Weights of a small class-conditioned image diffusion model.
Model: 1.73M parameters, arch unet.
Rows from block 3, named by matrix and row number. Rows with one number belong to one channel. Each number is 128 + 32 x the weight over its row's rms, rounded and kept within 0 to 255. All counts start at 0. After the name is the row's rms in percent of the matrix's.
# convs0: first 3x3 conv (model.enc.1.1.convs.0.weight, 64x64x3x3), inputs 11-21, a 3x3 kernel for each
# convs1: second 3x3 conv (model.enc.1.1.convs.1.weight, 64x64x3x3, transposed), outputs 11-21, a 3x3 kernel for each
convs0.21 114 [180  99 115 171  49 120 152  86 141 157  86 127 142  65 138 125  95 139  98 101 119 100 121 138  86 107 108 102 114 114 106  89 107 119 104  81 108  96  41 110  24  88  86  70 123 193 137 155 180  48 119 162 116 189 136 111 114 147 113 170 129  77 113 136 134 107 159 140 138 151 115 128 128 118  58 154 138  85 155 148  88 152 124 142 170 117 154 147 135 133 140 123 112 118 130  96 122 124  89]
convs1.21 103 [124 112 148 100 104 102 102 110 130  98 128  76  95 122  71  67  85  20 135 145 129 165 149 148 160 142 173 145 120 119 134 138 134 113 111 135 164 176 189 124 139 149 123 138 148 126  95  69 113  46  78  87  56  65  94 128 149 112 191 166 132 176 134 124 124 151 115 151 184 117 148 158 139  93 163 142 114 150 186 184 185 138 106 149 111  61 123 134  94 134 149 226 186 150 177 113 152 131  85]
convs0.22 109 [124 136  75 106  94 161 215 130 155 136 113 104 155 140 122  85 107 119 184 136 156 136 136  87 139 137 113  84  97 127 133 119 127 126 171 106 136 134 146 171  60 152 191 186 135  95 133  80 141 148  91 134 170 144 140 166 146 104 127 135  69  99 124 112 107 126 154 143 125 138 161 129  95  90 122  84  52 136 142 102 125  97  93 131 159 144 131 164 207 180 145 151 156 138 142 147  94 113 123]
convs1.22 100 [ 88  76 113 121 153 106  99 153 141 114 148 133  90 149 119  87 134 159  99  66 111 106 104 111 126 154 118 175 142 153 165 150 141 194 191 171 101  29  68 146 165 173 113 136 119 105 122  96 170 185 135 166 192 155 150 163 118 140 132 159 152 122 145 103  90 134 146  98 110 138 146 139 133  86 125 161 107 129 138 119 106 123 124 144 141 102 118 120 136 149 154 136 146 125 135 125  86 105 143]
convs0.23 110 [133 195 151 144 181  81  81 109  79  63  97 101 109 145  93 102  95 110 144 120  45 144 132  60 101  94  85 130 172 166 146 162 136 122 130 148 128 130 132 149 171 132 101  81  50 134 141 109 176 200 132 102 135  94 185 163 108 148 104  72 138 138 143 150 155 146 158 144  91 111  58  11 130 136 156 161 192 158 157 191 163 127 126 119 143 141 111 107 124 117 190 221 157 157  89 141 139 121 129]
convs1.23 099 [138 142 147 164 127 161 148 176 160  99 113 113 128 182 164  86 148 133 148 126  87 111  86 109 111 142 125  65  77  92  76  65 123  88 114 173 131 128 164 137 146 184 102 123 134 119 122 146 126 136 126 128 167 121 103 133 138 106 121 112 130 115 116  84  97  82  86 130 109 143 161 136 164 137 162  65  48  91 126  78 112 133  98 105  83  94 136 133 137 147 126 100  75 135  53  67 128  65 120]
convs0.24 088 [191 156 117 186 150 131 197 149 156 149 134 143 138 129  88 151 124 109 158 127 160 137 131 171 156 162 177 147 125 129 134 127 125 133 149 120 207 211 218 139 155 180 137 133 157  89  93  70  88  50 110 122 123 126  96  95  78  90 110  81  75 114 106 201 169 169 199 145 168 214 146 175 116 122 129 127 123 143 128  98 122 135 137 144 159 141 154 169 157 155  27  49   4  58  87  75  38  72  57]
convs1.24 072 [114 120 113 114 123 101 120 136 102  96 124 108 115 126  95 109 119 106 110 123 125 122 139 141  83 125 116 116 137 151 106 136 144 114 114 117 142 157 150 100 137 145  61  89 111 125 141 127 123 143 103 141 157 108 110 104  95 145 125 111 148 126 121  97 109 105 101 133 116  68  96  91 151 134 137 136 141 145 142 140 149  89  96  87  75 108 114  70 100 107 133 138 175 168 130 161 221 173 190]
convs0.25 101 [125 163 170 129 144 136 128 129 114 137 143 160 130 148 137  93 108 112 113 126 151 104 101  82 162 112 119 124 104 116 123 116 110 148 179 190 157 149 121 116 136  67 139 125 110  91  95  90 121 126  84 130 132 101 129 147 146 127 150 133 110 137 120 133 144 146 105 101 143  91 105 122 138 119 130 107  66 111 102 107 138 122 107 107 116 133 112 102 100 103  78 125 123 128 142 132 128 149 129]
convs1.25 121 [133 163 172 157 178 161 165 165 148 148 116 132 144 129 138 102 115 127 152 158 152 146 153 149 123 129 132  95 117 125 102 137 159 125 139 127 151 180 189 154 191 146 185 216 150 130  84 117 117  74  97 154 144 171 126 148 144 122 126 123 117 124 151 126 135 142 108 133 111 109 154 116 177 225 183 181 239 170 218 255 215 114 130 137 116 137 105 137 146  88 105 137 147 117 125 130 141 105 120]
convs0.26 103 [115 148 163  95 165 217  62 121 169  98  70 145  44  39 134  76  88 149 144 182 167 188 153 141 192 151 140 102  99 149  97 111 167 102  86 113 121 134 158  65  99 163  94 125 149 146 134 162 119 159 158 119 150 222 125 158 160 126 133 126  60 104  96 173 120 137 181 116 148 150 107 115 192 180 157 151 140 122 148 132 159 126 115 103 124 118  95 129 102  84 111 108 127 133 134 116 139 116  74]
convs1.26 130 [159 139 125 149 146 117 121 118 121 205 214 168 222 192 160 169 165 140 106  87 118 120 107 124 144 149 142 149 160 172 159 189 180 155 140 144 159 171 144 158 159 150  88  76 105  75 116 111  97 142 125 115 136 120 159 155 206 178 170 207 199 161 178 137 126 170 142 124 187 146 135 151 168 155 157 137 125 112 108  94  90 142 135 150 146 134 172 124 126 136  85  87 118  60 138 181 122 147 165]
convs0.27 095 [ 72  69  57  58 133  89  95  98 107 135 163 129 146 159 148 150 164 152 157  94 114 160 109 170  92 127 163 126 168 127  78 194 175 119 109 123 159 129  85  98 102  96  53 101 169 175 193 115 162 156 117  98  99 115 121 123 109 150 160 114 149 180 144 129  95 108 135 110 127 162 157 146 115 118 145 152 118 109 117 155 127  84  91  53 111  92  94 142 132  97 121 225 129  97 201 186  67 124 110]
convs1.27 113 [139 146 115 140 193 170 107 156 165 119  97  93 118 117  78 140 145 123 115 124 135 145 141 133 170 172 137  92  92 117 124 128 114 149 150 113 128 148 120 140 203 178 137 174 157 116 130 106 157 194 164 135 172 165 138 139 154 143 123 140 135 112 107  82  87  77 118 141 107 125 168 132 157 167 140 173 195 164 116 118 120 110 115 109 106 124 116 112 176 162 119 113 124 130 116  93  93  92  62]
convs0.28 082 [143 115 128 140 128  95 115  95 108 139 151 144 113 161 145 141 174 130 157 138 123 142 130 124 110 125 100 102  95 149 118 137 153 151 151 123 154 107 158 176 168 190 176 178 177  77  67  75  94 107 134  79 112 171 153 203 183 167 184 164 167 160 164 106 120 128  94 101 125  94 118  97 112 129 129  85  88 126  94  90 102 114 107  88  94 100 107  95 106 127 160 112  90 175 137  91 112 111 117]
convs1.28 088 [144 135 137 185 136 123 183 146 145  97  91  83  86  96 124  58  98 129 141 134 150  86 129 156 115 161 176  80 124 148  74 123 142  92 118 148 105 118 138 151 168 147 127 127 103 105 120 111 157 165 158 183 188 158 142 120  56 133 113  63  77  79  88 136 138 133 108 158 160 104 140 176 180 173 162 184 175 141 174 163 141 107 104  96  76 110 124  99 100 121 127 124 121 142 134 150 137 133 155]
convs0.29 103 [139 144 136 181 147 123 171 111  95 121  76  89  77 103 124 138 133 144 134 148 146 129 127 152 120 121 114 197 185 192 176 147 181 142 148 165 174 201 159 143 110 107 157 111 123 115 152 101 104 139  62 187 166 160 136 108 126 126  86  87 110 113  92 168 147 145 164  89 108 126 108 102 178 197 139 183 145  95 106  61  78 153 139 136 103  86 119 103 132 132 122 131 142 144 135 140 157 131 139]
convs1.29 124 [116 126 140 115 140 162 145 148 135 174 178 145 180 197 167 105 145 129 143 116 128 111 113 106 124  92 118 104 108 116  88  92  98  98  92  87 115 132 173 100 156 173  89  91  99 135 173 159 125 160 156 147 179 148 154 157 161 168 158 164 149 154 177 163 143 141 158 137 129 141 135 158 128 145 164 119 134 125 111 123 141 131 110 100 113 117 130 124 117 123  62  74 103 106  96 130 176 126 118]
convs0.30 097 [147 126 150 135  89  78 122 115  54 177 148 124 156 148 155 159 139 135 161 200 205 130 132 191 141 114 139 192 155 176 132  96 150 157 145 179 134  82  92  90  93  67  60  72  96 129  96  97 132 122 112 103  77 108 104 101 125 152 130 168 124 168 151 151 102 127 115  98 130  92 129 134 187 146 170 167 117 160 149 150 138 134 102 107 107  95 105 116 108  99 113 113 133 127 113 147 128 102 122]
convs1.30 056 [153 149 112 156 133  81 156 128 113 111  74 102  99  76 100 134 119 114 113 138 138  99 137 154  98 127 125  74 123 149  96 135 133  88  99 109 177 180 176 166 143 134 167 172 161 155 174 151 138 109 112 152 154 164  96  83  82 124 111  90 135 121 135 143 161 181 116 122 170 153 130 160 149 151 143 195 168 152 162 165 141 102 107 128  92  91 115 110  90 123 109 112 125 130 136 119 181 177 157]
convs0.31 091 [132 169 180 114 127 112 136 131 109 141  86 101 139 133 125  99  81 112 139 125 144 131 142 120 189 188 113 111 100  81 125 117  84  97 127  88 133 136 146 152 163 191 166 197 179 147 100  73 156 184 174  91 122 149 139 145 127 150 182 176 138 156 116 119 147 142  98 127 131 111 110 152 122 125 190 138  87 154 173 114 108 117 119 107 132 132 105 145 140 131 178 143  69 166 213 128  63 138 139]
convs1.31 109 [ 98 134 114 136 127  86 114 131  85 103 123 143 126 161 140 118 177 128  93  71  91  95 107 111 142 116 126 190 219 184 157 212 166 131 179 180  95  98 120  80 110 115 133  97 101 105 136 125 156 213 156 181 208 130 140 125  93 154 124  99 165 137 132 143 137 137  79 179 158 116 116 152 183 160 140 158 131 147 147 114 155 141 127 139 108 157 161  93  92 140 138 134  78 108 125 126  87 124 160]
convs0.32 097 [123 150  94  95 110  43  96 126 104 121 145 123  99 141 116 166 125 123 145 141 167 121 144 155 129 136 146  91  60  89  40  72 120 100 139 181  94  88 115  98 125 118  92 118 132 125  73 134 158 125 139 153 159 125 139 139 121 145 167 118 145 122  69 121 155 147 104 152 163 103 160 148  72 113 134  20  86 128  93  98  96  84 123 128  97 126 135  82 103 136 122 121 101 155 155 127 160 163 141]
convs1.32 094 [104  79 125 116  95 170 159 133 174 169 102 174 159  98 146 180 115 158  96 114 141 111 129 162 101 132 155 108 152 156 133 167 190 127 142 137 102 133 146  94 131 159 165 160 137 112  73 104 115 101 126 137 105 111 120 136 133 164 149  88 161 142  92 101 110 124  66 117 124  94 116 113 142 160 146 146 173 163 181 171 138 111  95 118  70 103 152  91 110 154 116 120 103 173 121  71 149 109  57]
convs0.33 085 [128 118  46 120 153 149 141 102 136  88 114 107 109  92 109 162 149 139 130 115 145 145 163 179 153 131 115 136 126 131  99  95 123 117 117 148 177 186 163 131 142 181 148 164 139  97  79 122  84  75  83 118 101  64 171 153 140 123 144 140 121 106  97 105 127 118  68  97 164  87 113 136 196 190 193 111 158 198  82  71 127 107 125 152  90 104 163 134 143 159 143 130 154 146 126 120 139 124  80]
convs1.33 071 [106 101 101  74 138 113  80  82 112 132 134 135 125 109 141 179 186 184  88 116 107  74  93 114 127 128 126 107 152 166 133 144 164 155 154 142  92 123 146  99 118 132  75 109 117 121 116 107 147 151 113 178 184 164 134 117 101 151 144 121 116 101  87 116 131 178 107  83 130 156 149 152 118 122 135 130 130 134 116 129 123  83 109 154  86  86 144 116 113 141 146 132 101 154 160 156  68  89 106]
convs0.34 114 [ 96  87 112 124  84  99 107 107  92 124 122 108 132 122  84 120 121  87 118  99 104 106 107 113 137 122  89 124 114  59 110 125  97  90 141 139  91  49  80 125  98 104 127 125 124 141 143 130 167 146 127 172 191 166 109 127 119 139 133 117 125 135 124 122  96  88  96  79  93 122  83  87 106  68  47  98   0  33 135  95 143 138 131 106 132 129 110 116 140 103 153 139 138 145 167 135 130 153 147]
convs1.34 135 [152 188 194 143 159 167 165 165 173 112 127 136 106 126 130 120 132  97 138 155 152 162 150 137 199 164 129 136 101  72 156 156  86 171 160 107 173 177 119 173 168 125 142 134 101 135 159 211 108 136 161  94 119 157  97 106 105 106 110  91 104  99  89 129 117 105 128 109 131 121 118 128 185 160 129 153 152 138 149 153 149 143 154 134 133 133 150 126 145 154 136 145 137 142 173 133 111 128 105]
convs0.35 125 [160  87  69 126  49 133  93  82 130 116 146 130 146 100  94 120 122 139 126  56 135  96 166 144 130 183 137 157 203 161 122 183  96 120 166 145 155 155 151 112  67 144 112 172 168 121  80 111 135 122 188 139 206 130 131 129 125 173 108 169 129 136 144 149 127  82 137  20 135 149 114 121 109 181 167 160 143 123 174  69 120  78  87  99  82 109  88  84  98 119 132  85 129  54 154 171 134 190 142]
convs1.35 151 [141 149 155 147 120 114 111 103 112 134  94 100 121 103 113 137 101 124 127 145 114 170 135  97 132  97 162 136  88 112  74  58 108  82 107 131 135 152 145 122 116  86  86  59  99 146 143 150 101 125 140  87  66 130 167 118 122 126 117 154 150 165 153 116 142 120 127 125 109 126 119 128 130 147 153 128 133 117 129 139 139  94 140 119 125 138  86 103 103 138  61  96 143  84 124 106 165 143 122]
convs0.36 086 [154  93 121 158 117 106  64 130 130 168 153 143 117 105 129  92 123 139  59  88 140  91  69  95 128 119 130 131 138 177 122 171 194 136 150 151 131  87 124 109 121 106  66  84  65 160 151  92 128 113  85 138 146 146 140 133 120 147 141 110 136 110 120 133 107  92  87  71 119 106  90 139 144  97 123 136 124 117 136 165 180 117 123 100 108  99 105 119 119 129  98 124  96 110 134 126 144 141 104]
convs1.36 075 [129 123 125 142 150 154 123 109 134 152 116 121  96  72  89 106 102 124 159 137 155 119 114 116 126 130 122 109 103 122  69  87 114  64  90 107 147 167 136 116 124 115 115 122  72 177 140 159 160 153 169  70  94 140 124 136 127 151 145 123 143 132  94 150 134 130 155 143 145 144 144 136 111 118  88 120 122 102 111 135 119 132 126 112 142 145 129 120 124  94  95 122 109 137 163 113 132 118  34]
convs0.37 099 [116 144 180 118  98 166 167 152 186 152 117 153 159 170 175 152 179 149 155 159 139 135 114 107 136 136 119 129  46  77 117  58  87 143 143 117  93  93 110 125 100  75 170 162 113 133 130 134 116 115 101 115 110  92 127 106 136 127 153 155 109 119 152 113 112 105 104 131 105 121 110 109 140 122 170 143 117 173 136 129 145 139 147 147 157 151 128 164 152 126 103 119 120  94  68 105  93  35  74]
convs1.37 101 [116  83  96 107  82  86 102  88 113 129 128 119 117 104  99 116 127 109  89  82 111 106 117 127 102 102 129 103 122 127 161 179 165 131 109  79 145 107  85 142 115 113 118 113 150 104 111  95  62  67  38  95 100  76  85 116 130 134 139 147 105 111 104 160 120 143 158 130 147 133 122 151 145 140 136 179 159 172 144 118 143 145 114  86 143 133 131 137 120 133 139 156 195 173 179 179 129 119  83]
convs0.38 085 [137 125  77 159 150  92 151 149 118 145 146 123 123 140 120 122 114 129 135 128 123 131 100 108 129 103 109  86 102  90  90  73  87 111 127 140 141 143 119 163 162 118 188 178 127 129 156 148 195 166 149 155 136 123 142 145 145 134 147 124 124 116 107  67 106  86 100 114 128  85  89  93 145 131 126 147 168 145 174 176 186  89  71  76  79 109  80  65  76  86 164 185 176 159 137 130 141 122 139]
convs1.38 074 [111 107 109 105  72 104 143 104 125 108  97  78 100 114  90  97  97  78 114 123  99 107 121  98 111 124 110 123 131 139 129 137 138 137 140 145 142 153 149 149 138 154 152 152 169 127 106 107 127 110 130 167 146 144 139 149 142 161 163 148 123 134 129 180 183 186 185 199 183 194 209 235 100 104 127 140 150 183 145 163 187 128 131 157 122 119 116 130 127 136 125 119 123 107 125 114  73  88  69]
convs0.39 087 [179 111  64 198 133  54 146 117 101 175 132 139 174  87 119 165  98 125 102 125 120 110 106 116  99  77 140 151 152 143 157 161 170 151 156 131 178 159 136 152 150 146 139 121 123 125 113 134 131 106 143 134 138 154 105 117  88 134 144  94 102  99 115 152 180 161 182 155 154 161 166 157 114 111  95 153 169 139 113 144 154 137 157 175 136 122 141 165 153 165  43 105 136  57 108 144 106 129 135]
convs1.39 096 [ 86 105  94 120 159 125 124 154 121 144 158 126 128 166 124 153 154 126 145 121 148 152 160 197 132 150 180 124 116 132 104 105 122 123  81  93 108 155 161  75 134 149  87 104 105  87  95  86  52  90  61  84 116  74 115 142 145 150 138 123 121 131 140 103 127 142  90 131 153 101 124 122  67  63  88  91  69 105 114  98 110 119 115 126  94 112 148 128 123 134  94 131 137 150 114 109 193 134 113]
convs0.40 113 [134 141  77  96 131  82 134 146 100 120 175 158 131 156 153 123 152 142 122  84 118  89 108 142  97  93 135 101 147 116  92  93 124 160 127 164  48 126 110  91  90 142 105  95 106 123 133 135  91 126 161 158 101 165 136 165 150 145 172 120 123 157 119 117 123 119 120 130 139 108 145 147  15  44  59   0   0   0   3   0  35 101 104  87  87 128 111  96  97  95 160 154 157 195 144 151 175 167 122]
convs1.40 106 [147 159 128 134 157 135 165 140 161 104 109 126 120 138  69 110 117  73 129 133 127 184 142 124 177 157 143 166 206 181 189 195 193 173 170 149 169 174 117 175 163 100 126 139 127 112  93 113 128 117  66 155 145 128 137 109 138 116 113 128 137 145 150 119 122 124 154 123 105 133 124  99 167 141 165 140 121 198 171 149 232 115 130 137 126 114 130 115  69 112 112 130 151 110 134 172 130 167 121]
convs0.41 095 [ 89  72 100  88  94 112  99 135 109 100  76  91 112  81  73 101  73  95 164 160 114 144 157 139 149 183 151  96  83  72  98 111 134 143 170 123  96  49  77 134  79  30 102  99 101 123 131 130 130 112 136 117 123 171 133 162 172 149 146 159 158 143 142  97 104 117 109 150 143  88 142 146 169 174 176 135 222 191 128 175 185  91 106 112 132 119 116 119 120  97 164 201 183 156 161 170 159 160 132]
convs1.41 099 [ 83 114 156  67  79 131  99 114 127 147 159 158 143 168 158 160 169 146 127  91  81 144  75  83 143 103 107 146 165 153 134 140 139 127 136 112 175 209 141 145 145 140 139 140 175 126 115 135 109  73 138 153 127 153 123 141 124 155 171 144 125 126  67 134 170 145 136 149 161 135 143 135  97  78 110 116 101 129 151 152 142 137 153 148 136 120 140 134 125 137  45  93  77 109 129  78  72  79  11]
convs0.42 102 [187 131 149 147 120 155 179 108 114 104 101 145 147 115 118 128 138 171 153 127 169 148 148 147 111  99 134 110  84 107 137 120 158 109  98  40 130 100  90 187  77 122 187 193 205 119 162  81  94 112  78 116 137 116 121 176 162 133 172 163 126 106 124 160 148 161 187 146 156 158 143 138 156 141  81 149 106 101 173 178 153 173 149 143 152 130 141 137 131 147 114 158 173 141 223 198 109 135 131]
convs1.42 099 [ 97  92 127 135 141  80 125 143  92 100 118 123 114 156 161  93 131 107  85  85 122  77  63   0 166 130 104 145 129 156 114 138 140 179 157 165 108  85 110 135 183 180  72 109 135 118 140 153 146 162 185 112  95  69 130 147 127 123 118 152 145 111  96 109  60 111 141  94 128 143 100 127 140 116 116 121 120 124 113 127 143 114  96  92 133 126 123 122 122 144 107 151 154  76  96 131 155 115  88]
convs0.43 112 [101 138 144 114 195 200  86 157 149 116 141 181  53  65 181 106  88 147 135 108 101 125  79 128 131  98 123 100  99 151  51 110 159  70  74  84 148 179 138 125 141 150 103  99 143 133 151 151  78 141 172 101  87 181 110  89 102 155 120  97 164 128 126 128 126 140 176  91 180 169  73 154 134 157 140 135 159 108 169 158  87 126 155 153  88 106 175  48  78 135  74  44  74 140 134  59 104 157 100]
convs1.43 101 [107 148 143  50 128 135  96  63 111 127 147 166 153 164 162 112 101  92 106 124 131  77 126 129  83 113 112 135 132 174 120 135 171 130 154 185 112 164 138  58 108 105 137 114 100 107 107  85 141 102  93 148  87  95 155 143 126 156 147 117 164 204 153 159 184 139 141 171 153 140 164 165 137 158 149  97 130 125 130 155 147 124 135 142 125 145 160 116 135 129 181 143 114 137 152 142 165 198 169]
convs0.44 116 [119  98 138 115 144 128  83 129  96  75 134 156 124 158 174 140 119  63 103  67  93 123 112 120 124 152 117 147 174 227 150 144 128 145 125 171  79  78 192  22 128 193  93 142 124 113 106 123 102 163 200 113 106 116 142 132 120 159 156 130 125 147  96  93 110 140  84  78 116 115 132 108 166 153 167 146 122 223 151 176 187 116 114 143 101 145 145 105 117 125 169 182  95 198 134  70 149  80 109]
convs1.44 104 [156 122 206  93 134 169 139 153 163 151 119 139 144 142 166 119 139 137 191 145 124 118 110 131 104 128 130  70  46  79  29  25 114  32  75 146 117 155 193  84 178 197  87 136 135  97  68  89  83 125 136 118 138 150 117 133 151 154 134 107 144 112  98 121 163 137 127 153 176 121 155 208  97 113  97 117 115  96 112 114 100 110 143 146 109 145 169 123 153 201 113 115 131 140  91  91 132 110 115]
convs0.45 112 [101 132  92 129 152 135 135 138 124 150 133 169 115 125 155 122  99 104 118 105 103 101 106  98 156 138 142 131 108  70 133 109  84 128 101  93 164 154 172 155 196 189 155 157 153 127 122 130 183 167 175 129 129 130 122 155 128 162 145 131 133 136  96 156 100 131 101 110 122  90  77 105 166 148 176 117 101 119 122 117 103 128 135 147 130 148 200 120 145 168 143 124 127 166 192 137 116 140 117]
convs1.45 127 [145 151 131 122 150 164  93  85  78 112 145 145  53 133 132 137 177 151  95 137 139 119 126  74 110 143  94 125 135 139 133 137 117 140 139 148 129 118 128 117 122 123 108 104 108 116 163 161 118 191 192 155 187 168 150 159 146 139 108 108 124 121 115  79 105 110 114 135  75  90 144 124 131 127 126 133 145 117 105 115 115  72  88 117 108 144 137  70  97 126 136 115 108 138 129 134 129  98  88]
convs0.46 105 [129 174 181 155 177 219 149 142 154  78  80 134  58  73 158  74  88 154 121 100  97 121  60  94 154 118 101 104 142 143 100 150 144 152 141 117 151 143 126 171 139 116 144 134 102 130 150 123 122 150 141  96 139 159 141 132 125 149 109  99 117 105  86 101 119 119 141 113 123 122 163 148 169 174 137 180 121  96 181 170 117 111 105 104 124 107 142 131 150 147 111 123 133 113 111 107 127 125 142]
convs1.46 113 [ 79  67 136  20  47 138  94  62 141 171 166 200 189 248 255 169 163 193 126 167 134  98 143 131 101 160 129 166 135 133 119  86 145 129 125 173  80 112 142 103 169 199 169 152 147  87  55  93 112  76 118 131  80 150 132 132 136 125 140 115 115 111 107 122 168 151 127 156 159 112 150 158 103 124 142 109  81 121 136  99  99 158 184 160 161 145 179 151 154 176 133 110  95 121 121 104  99 117 140]
convs0.47 097 [175 191 146 175 149 119 141 122 126 120 136 147 148 142 161 161 157 169 142 157 165 100 106 142 113  84 137  90 100 138  85 108 119 120 112  96 183 133 117 162 123 128 117 145 134 111 106 113 133 105  83 132 124  98  83 150  82 126 145 134  94 126 140 173 171 168 140 135 162 101 140 132  51  23  92  78  76 122  72 130 118 183 155 161 162 126 135 162 142 141 134 183 131 132 187 151 127 149 132]
convs1.47 075 [117 127 132 110 149 120 119 152 138 141 136 142 144 135 159 129 133 150  99  96 112  96 117 128  88  99 120 192 190 192 167 194 192 132 165 190 153 157 154 104 138 141 130 164 154 119  78  88 140 115 113 118 120 135 112 116  83 102 108 111  96  83  92 113 118 180 107  75 150 146 130 177 157 151 157 136 131 130 140 141 155  88 103 117  86  67  93 101  92 127 165 152 108 118 135 117  66  81  98]
convs0.48 085 [143 162 166 150 147 149 155 136 125 128  93  86  58  28  84  71  99 109  87 102  73 109 124 113 114 114 123 122 111 141 157 121 124 141 132 126 158 174 176 183 177 146 123  83 102  95  96  93  89 127 119 110 100 112 113 107  96 114 135 122  99 115  96 123 101  98 140 124 103 135 117 108 191 184 189 170 170 161 178 222 187 151 146 168 134  74 128 128 115 132  70  87 121 108 168 134 163 173 141]
convs1.48 098 [ 82  71 111  66  59  66 101  83 111 154 161 132 161 180 162 151 169 140 116 110 120 108  94 101 121 136 120 109  71  74  75  57  50  74  69  64  92  90 117 121 126 157 115 120 142 133 123 143 160 144 151 209 185 200 109 152 130 135 170 127 134 151 133 104  91 145  96 116 133 133 152 114  81  37  79  88  35  33 105  47  42 133  98 116 105  74 106 133 109  97 143 155 103 174 197 141 139 140 127]
convs0.49 092 [132 123 145 132 115 160 157  89 155 147 191 162 173  98 188 150 161 133 109  90  90 128  77  96 134  74 114 147 134 139  81  52 177 109  93 174 165 152  83 152 109 160 142  84 159 166 130 150 108  62 106 147 118 159 108 126 162 134 157 149 132 143 117 147 135 124 132  98 114 157 101 114  65  74 111 125  94  53 114  55  81 138 153 127 143 107 104 129 108 102 130 134 133 139 132 132 155 126 127]
convs1.49 084 [143 121 129 140 150 119 141 106 128 126 128 161  75  42 118 119  76  99 174 177 172 167 147 125 188 113 113 127 132 139 142 129 124 153 122  86 148 184 122 154 142 112 134 105 120 144 150 139 147  93  42 159  99 108 101 119 107 119 136 126 114 146  94 145 153 155 183 117 142 159 127 157 146 157 122 163 163 123 156 185 208 154 146 139 174 117  99 149 103  83 118 131  95 100 163 133  74 145  73]
convs0.50 097 [136  96 114 142 156 174 141 166 134 167 109 109 106 155 128 162 157  79  68  69  70 134 142 120 155 194 128 119 108 162 106 131 114 108 138 101 143 141 181  74  95 184  98 162 111  85  16  36  94 119 126 130 161 117 127 147 137 125 119 144 125 123  72 144 128 155 154 117 145 126 158 152 129 134 121 111  25 123 142  99 139 112 111 143 111 148 134 122 161 154 124 163 160 107 163 156 164 174 185]
convs1.50 101 [125  82 130 143 149 159 154 137 107 151 109 158  68  73 150  96 132 181 100  68 139  91 155 154 139 213 166 142 107 152 103 151 195 115 184 166 110 136 192 140 195 172 102 111  66 134  41  81 153 141 129 169 116  76 117 159 121 150 136 109 156 127 127 122  96 105 120 158 137 106 127  99 120 155 134 157 144 143 112  99 107 128 116 130 125 163 170 113 152 140 131 124 135 129 116 148  91 100 163]
convs0.51 108 [140 122 151 159 105 140 139 107 113 114 123 131 123 107 145 132  92 141  57 123  62 115 184  99 117 193 151 156 109 112  98 156 101  81 156  85 132 202 143 105 154 104  73 145 169 104 118 162 129 121 155  99 136 133 167 130 132 204  86 181 158 106 153 160 135 138 195 132 104 179 133 131  72  80 142 114  57 109 139  83  92 121 146 120 110 140 118 142 159 135 147 186 101 113 213 116 126 178 148]
convs1.51 129 [138 165 180 167 125 148 176 138 130 100  88 116 127 123 116 132  95  68 119  77 101 166 139  84 179 180  94 130 127 155 156 155 131 149 122 105 156 183 102 128 154 128 147 117  82  63  81 113 106  90  80 122  79  75 113 115  90 131 115 135 169 148 140 128 101 110 156 132 121 137 129 114 176 184 161 139 149 164 155 189 209 142 118  90 138 155  84 106 161 112 115 174 148 101 203 146 144 198 139]
convs0.52 096 [143 177 175 149 140  94 149 143 119 104  99 123 101 165 125 146 157 105 184 115 161 168 106 144 152 144 186 201 109  58 100  87 138 119 129 176 171 127  87 115  99 128 120 146 125 106 116  94  60 102 123 117 138 100 161 177 164 158 206 184 161 183 110 142 126 133  98 147 154 102 153 170 127  33  37 112  51  48  63  67  57 145 137 153  99 141 176 131 141 158 161 170 156 155 173 205 193 165 184]
convs1.52 103 [118 151 132 137 126 181 167 149 125 151 132 144 159 110 131 158 151 185  97  87 114 152 123 140 146 141 115 163 170 168 174 175 139 155 145  99  79  93 107 127 133 123 152 138 122 175 159 181 139 126 151 152 136 126 149 137  96 170 172  94 143 127 112 103 105 147 100 140 177 110 135 144 150 175 189 178 213 201 155 139 121  87  86 109  96 126 145 119 144 143 193 157 117 159 144  91 127 106  93]
convs0.53 093 [ 90 113 171  68  70 138 150 136 158  95 107 112 103 114 120  72  84  99  97 157 142  69 105 129  89  91  98  84  33  69  88  61 116 144 136 167  74  62  94 111 115  83 103 126  79 162 144 155 157 146 169 159 129 125 114 134 124 124 127 127 131 117 107 114 100 150 102 119 143  76 115 156  43  33 108  73  46 111 115 123 148 124 107 124 123 133 149 112 136 140 145 117  74 147 139  50 147 119  74]
convs1.53 096 [130 113 140 130 108 133 152 111 127 144 111 171 154 132 169 155 174 194 110 154 147 123 146 155 124 154 153 132 118 127 159 129 147 165 148 151 138 146 128 165 156 137 193 167 129 118  93 139  90  62 111 120 120 174 120 153 144 119 153 111 156 151 113 100 118 158  92  87 120 121 122 125  91 112  97 173 168 111 205 179 135 142 143 152 142 118 140 131 120 125 151 169 130 144 164 108 134 132  78]
convs0.54 085 [161 160 162 129 163 149  95 162 182 181 140 109 162 157 131 119 136 117 118  68 149 162 122 103 185 161 113 119 116 122 146 130  97 135 129  69 188 168 192 141 150 214 163 174 155 116  55   0 152 134  90 142 130 135 153 194 169 107 159 152 140 148 132 136 140 145 100 148 149 124 166 166 153 117 180 113  92 149 143 140 178 116  63 136 133  91 142 128 144 153 167 180 154 145 180 169 119 113 141]
convs1.54 087 [145 125 152 142 140 163 112 152 154 141 114 135 130  75 115 180 129 130 153 115 151 102 131 156 124 163 161 105 107 129 127 135 155 127 177 173  51  97 171  96 164 181  97 130 100  90 101 110 134 117 104 175 147 112 146 140 102 173 164 122 157 141 148 127 123 151  82 104 148 129 139 166 139 160 136 162 153 136  84  99  99 131 126 150 105 121 161 131 112 137 174 126  82 149 173 153  82 127 172]
convs0.55 097 [101  62 122 137  83  65 169 160 135 109 109 117 124 113 130  96  92  80 126 108 127  95  90 130 129  89 101  44  75  96  46  90 154  96 139 190 111  14  19 136 109  75 130 119 117 110 127 142 118 122 120  80  47  65 121 102 114 133 137  98 122 124  95 100 104 119  85  81 105 104  94 103  89  48 107  52  10  85  78 109 135 160 147 153 127 128 134 151 121 141 139 136 150  94 118 132 143 138 123]
convs1.55 112 [121 127 141 109 125 154 111 122 143 129 133 168 138 134 164 165 152 163 117 129 120 139 139 140 145 143 146 100 149 173 117 165 198 135 168 183 117 130  92 133 143 124 130 135 134 165 168 154 155 150 139 151 141 127 108 111 105 137 129 100 133 122  93 103 120 120  87  88 132  91 109 132 112 107 124 130 141 167 154 167 182 153 142 139 124 115 145 109 114 143 130 145 134 125 155 123  95 109  81]